Rows from block 5 of the image encoder of a small contrastive image-text model, named by matrix and row number. Rows with one number belong to one neuron. Each number is 128 + 32 x the weight over its row's rms, rounded and kept within 0 to 255. All counts start at 0. Numbers have three digits each.
After each neuron's rows are labels from the 100 images, of 14848, where the neuron reaches its highest value: "lies over" is the class under the peak. Only what is clearly more common there than usual is listed. The data: single toy objects rendered from many sides on busy backdrops.
# fc1: MLP up (encoder.blocks.5.mlp.fc1.weight, 768x192), inputs 96-191
# fc2: MLP down (encoder.blocks.5.mlp.fc2.weight, 192x768, transposed), outputs 96-191

fc1.626:170136153079117139097130158136141161183163185120058113097119099163128185090129123110153117150119153148139131139111104143143118175169137151160149129196076152155123142202101186215157121151123114136167081125127062109101103134099109175099131203085050077137146164131149136119143178142069103148
fc2.626:140131072140152144107157131159095144088133121103163160130108143130112169141151181089118102200145119114126087142163122124088172104062150116067127090093121137167138122115109129176105120182154123117184118123153097164143175169175131080084095151152148155173157129147085107131144137168164151112
lies over: part in the second colour

fc1.273:122172083135073113138127125117100134146137121106157117134138126159084108173116135113095114108079159148062110162111175104122143128158167197173136138159092162184134107075105116165113164123124093103099205121125134118111118152152130151063125179139166161143113124126125115136169095109127094168
fc2.273:122129176124121166178044183149130104135068112154123137131145140075092059151144141120133095154130053143131155131125198099115132180107102105147147128107102233131136143205086113132187122135110110157095100114139115128165163110167116135076062110130134103121131145148080106145135095091140123160
lies over: part in the main colour

fc1.656:105115109119153104176149122163163169153135104142120123122111183159051122122141144120171122132098125198145233118124108163133126145100202084167099069197052137103100161098124087113152178129162098105088117092094115120151162151122135126085102150097082159149175160181147089174098090128152067124
fc2.656:155100149116071141117088099164133154153186097128075189068100123170074165211128164105083077168133182155134119127162147229118132161088127091128141142134086201158140123073113102166125122092112169136102169110111144139164099149134140149117170155093086123139099145128101164176113162144126135161
lies over: part in the main colour

fc1.727:191084147105098137152198133070124184107113150085083100132089098071128096142179140137147173176119135178160151107134106150106103095142074098139106105102115155147125162125214107126106165172094143133107118106081135112149142176141123132123109197133105077063097177156062157148132116124076115151
fc2.727:126143079170115167135084109160133185085120155150152112087174197149086153105076126117154119084117104122143123161179179100141122120136138052156141143100177079165169094121081119150107095136111094137092113108160097169088157137104144121153169129122119127146135135133129065112145184158141096138
lies over: part in the main colour

fc1.124:136083092170189179110149143137148172135133107151174130178109153100102093181147123171170114187117120149115025150100168082167095126197125170093140111126124100087108090119140130184146127144151194138107148127128042093078141060142133133107158093089214179179133137135141114102140129135108105113
fc2.124:151208124116165173145121160085119146119137181119072129162111124171120115126141118138110176114126091103096116086094164150177125137159105135210175145149205153141103086109126130168128086152137103128184108201140107124142177198093071088150131163160145151136103124142047120109167143126131068093
lies over: part in the main colour

fc1.108:117090135155145137136138132188162182070137110117164155154127109141130084107145150121101135121108119180121142156137106153190132149160059043124165131145135157136084132137127204188194164170093112144138130155116108057040167135134085129107142125134091145165106182110118124094173141098086154123
fc2.108:109148126139154130131150146153190134137088149094123185149128168064056207127151155100093117176116118138107167146155095166125139158087154128128131087115078115126106138155116104124137158116134144123100093166141102091090101161133122175110108141123100094132099161156127140133160123146120150101
lies over: part in the second colour

fc1.472:137092116159127134135178113152120152116180140150108128137174147124167132078115173111191106084071154078144095170144148130120129097161106108121118090143106175110118163144150131156145123115142103150182077114148190151175131108148131132124116199141057075141103152082153134115169093165090087122
fc2.472:137153134207141107158106157151122075199150077124143072099123100104124131133127098124108106122113086137152074110133099142134085189086092114111143102125078180121126143158118098090124062156121132117174142184181077136162133204091153106111106123162095104159144075168030120083100143094169150125
lies over: part in the main colour

fc1.320:147098153136121132116207162203171159075137116124055121169156134126113154140147118134126114103149086057129159159114099124137162157094131140120145136120141101161200116112126145135142098110145066058138117119167214155095118109124124036102150166111090129120125128119135108095148077121095146189
fc2.320:152151105142121100074071086086138162200109118097153159131138115162142108142112168115127150108175168106152126111156122112146106143104174119158115158125139085084107133102156110150128161148112152116151123197106117124143077146079069138186142099159140088102147121075123205117160072152109134151
lies over: part in the main colour

fc1.276:128107131137118016169105173147134143107140145156086115111102127160197042090152094141107112122144148167103122117099162140180141125188129098101116119132132171142249119166137152125190111158079114109133160119131114078115119180115122166089174136106113112078093150153141136148128129112159120128
fc2.276:088128141147135178072129110161143162172082084107133122148085100091124202150162152136195029185136174098129117135143151149140050106150138140105117055105088143158099140126136152177108093088133050114145171159084121130137132130173084140168129155164115114107109170097117148110111133140135186102
lies over: dark part

fc1.728:125185051101141067107106181129124106116154142145088140128095156122191115162122090105091059159128141087140170129186126140167098083117077098140145192081098146180178110107098100061183144136128123095173171135162083129184101126121151138115076139181130105193119106099155073120117155118131147094
fc2.728:084098172163167110128137115119095188147141201106133157159140173092107168109183203070156158125126143169135188041105080187144101065126112128101075149101113087113159172126141104055140177085117063162085097136061172087126117148123113117157185135077110083137140142185108164091115120165171123089
lies over: part in the main colour

fc1.549:149133121165070156097114177064112165080154199129152051113118109078165109148182140156124102165185120104128046145150119149087147082100080098154149085131130135140157122093114088128151105111122106117099124162115136122099103094122183172091133120107094129182106165143105125126147162181137148165
fc2.549:151156145172114130121110099122126119183109124093131149150128095106211123145123163127135078103130173072149112084139160141094134050132130103144193082101076177090140148180131153109140133120141160161159067073105112156113075179165152119167135172063097184112138155144165134161116107170134089145
lies over: part in the main colour

fc1.638:071126158147195125141106140142076149162132134092090128129151111138134104075091105144120085077140130101147168114121077147121183104124122175153194160112112143106098143157166134107103062095105146098121152152122146118060146086090150128101148119112127129178125151113172123119155116066138103158
fc2.638:093103059159156153108150124071091104090157120103136138073139190174165186169051125117150061110113100116152061159134141094135151077098124102131110167181135130107110082059204153183177098200113092164159135156117136118170075157111100119110092106171126125108121135102178094152111099140146107146
lies over: part in the main colour

fc1.362:130137182135143155122138118136132134118160123097087135114112122120123123132182121144148129171164094117173078117146087114190128139100076149108102132160093139182170122125124209099117125114144253153126137101116122074107118081120098089089143164196106129083116065206107144116157126165056110131
fc2.362:121100054135123114154103153155120092137080138154134128150135189170130117134124122103148092135144161173095098136075165180114091121146112113131121143137084169172184116167157160126139155141124074068120121130180113122124153184143105101108136125118155107096130059105154123178189175077168127134
lies over: part in the main colour

fc1.429:146134140121164143154142113169160147102103086188196168101117150080146132159103127127171154115145167161123113163132126181156140144148133118123105092135102153088132142152175096123120186105143141134100096112107098093136139135127108165151143185154173191153095118123127115126146089105088100158
fc2.429:058116127168116098122117159099103168148162086144066073177092101197183105132201122154107099148116111126126117094137087066138156157146162141106160146137122096150200088161126160156075068137146126123162162134136114123171138125109119128099129155088096108139131206087140116123146150137127173185
lies over: part in the main colour

fc1.345:096065119143148120147150167164102144132172098115221112150120193120132134172096082150112121111164160090172128139085131056140111067165097147164145125140120094101132127136102163142128126113092130138081123124144112150139110108127191167163058152129184090096110148127138147103146155114147119065
fc2.345:147137128154047133123173129067030158171149139132108212129103131095166149104146129091126167104131118144122096170110174132099104105133105146114123121091104101098134130193157115091194083154116124117155126129132201099139151189113121158144134121090126142119161095099140156138126113131114088113
lies over: part in the main colour

fc1.375:152127089117093159136163084136091150134157177146157167127141144091195136078157122202124117107158128135104123105191101167118149116130152145121135113137084164105136125155136119115122178126113140132181142085142064097107109154183171163080181123112165138117150098174126132137170145123162085128
fc2.375:098089135080158159136083104157125105132157126137136106143138153163145143106128151111124114122096125179080137162088130078133119113054196140126081101113098109146135052109121147105133154144056118102088157159117126140176165138128068195166129139133153095154109108125170111135116135094098129157
lies over: white part

fc1.735:157123105140152206098110175098140126111075047179120147140121134106200159143163192162122102128141133134138104133090189079124126097148136061148143198174105106116144161118099150117084163125137000153123123146141182144137122139175100137175169131113130104141063142131133109106061138151162123132
fc2.735:157117118147142087110108110075150108148141117110069158117146128053143062143122151070193185126155164145161052187120137094111192139085167198103117093121107177079103094208134113130155130156092155106181139141108107116151131102181098125126181074129183126089095089183106130126122165119124131110
lies over: part in the main colour

fc1.230:112145111168183149158134117163170148102115142165139117145159138132127177130159168104124127147155104133182096084091141147136134141085172145132070202112171130138121135110154135133154115179117112091069120113139147067184133082105164075129082104134108111110132125142162106114152098135133110156
fc2.230:086192135128093116122136155125108154116199092140149116136097170137133193153131132112104148115143129114099139096084136175157126112090119127152133107135110100130104130117118111130159168175103083107049081178099157076116116144116086099134164106121123180148135143101125161106114095136095163114
lies over: part in the main colour

fc1.767:136066123172148116073179103187141125090115145167108100118190163153140164188086163134145094176136150155131134179083132130115136103110129102166143165135133108116114123161116110129153135151188098100159151176104127131143103117110145105145097162093148092097113140149111128124128144039156130127
fc2.767:153115167083145103072151135114159125130164103078111153062144091141117131079085140121094137162202132151054151127153097077134126121125120149170093074133091079142135102142145137161197202094157126120131095146108146120072110138149152146136148115127125113125127125143077120114065109125145155134
lies over: part in the main colour

fc1.563:138156135136133177141146183176156119093167114155134110135155151104130177159135099141141118100109112133130088025146102160094115127130171153122147157062146122190146119181125171150117100129101123144141162150144152149115054146137120144122114071120113147116132124143207157152147152117083144177
fc2.563:140177145062115123086116117178085150163151156145158113124102140168135177118115063175113146061146126107092068182106105139147087164089101184165085153124153118123136164172145141062152106073146138140118122111115155160117219120129123087098141070073112144142176120148121159130135142141144099139
lies over: brown part

fc1.37:135101146139129232138141175157106113112194061106148085105155118136119110149137176155184157141165146166070115104160093164193114105107083183126123091134119105096121088109131165063201173097078095125083149104090155143135106141131104137140168123162108150090125135058098124162110128104119180150
fc2.37:134116117132100152192182134080129131124121089104131121154119156109134125178057163161163099131109169122121112139178163115117087150090086113129136150144135157142093130170130098056170127138145064125176093163131171160148127116080132093112093160147118107106124107202132105110151094100101106095
lies over: part in the main colour

fc1.205:132101167135171130115115130135113099089105115146130125184104126173130135070102082130151130103048172205130129166150125100167130094147094177121131143176146112108162160129135103071098089138113148173133087178087158146097159114153103147178149204186145128091083173170142161121091132082158143166
fc2.205:111125098130155103158172096163193155081142139114100130132231127103101128155161168099118182144203096122082118097067107164058169137114139126168133127131166203136131182201114153076135122083140147146112151121122149112089139116069081110111146158150130122101102137130112146112110141144194119186
lies over: part in the main colour

fc1.544:117101106117140163086142104132101077112141185143066091094151153083120125147090112120158123132128125149117154120120100153200159155144177161106120156120152119154117076166084155072142049164096151095104164117110095148112115107155099156153110118073101181171137163128156132120177152044072126137
fc2.544:134166147046101129128103208087075193133090149163147122080102140128125169118129150099143160169084124068114157063126185087131167096159121163147130105121132103155126108131098126065129153121065189143118142115116075118101126105102145112139157137120105074129165146069132169137052172135206100131
lies over: part in the main colour

fc1.370:105156138156065107141148096117098100100087131147094192148122067153156108142149132073121161143137106109064203119128128120137149189131110120179148152116191129106088053139150117126125181105139140150094120101149122158204099104167135162124158179090148137158107101128067110124117116122104153151
fc2.370:158108131091116175172166098074182141105118142100112109145149146092092132150094145109107103143139134110121085072147114161110106133095117135070101143185148125109046148198100209136130080147145148097122145135149093119148105114119126180137105106170098069090103137176183054118117058140166084111
lies over: part in the main colour

fc1.238:113089125087052132158125098130132124104110085124121106087151122092107102164175174132146164123144114156155168083132158116176063129098093115132133173191199152153138117110121158101134116161120099116123108081147178078171081141124104046158127097143097160137078088106109121138122135125107156161
fc2.238:111134153168156132075130193170105134137151159141096114144123175122196131173056092090098064144153133180089064152103164134143171165145106118100148116119111160107105144105136123179151158149100126069151197202108099124086171136163129176130069155098123144173115137187115170199154136109132124092
lies over: part in the main colour

fc1.101:172112132096071101122156135145180116113162095126178115137112169110169110123155123149085091128195097102155159177136099170142168131073150138172069077092143151054150136158149167122145141117058126132207120129117151151113139145113070118121136148125155164082146102153164124102114162144094075158
fc2.101:148067099111110140170103116132166089089142089157169121126172154095134134104153077109078139173106142177077122136141090124121122161117162095132086115077136081101107082138166178084087138170098092143096126157095133161183162149095111155166087117192162114125128102172206164178105143072095087104
lies over: white part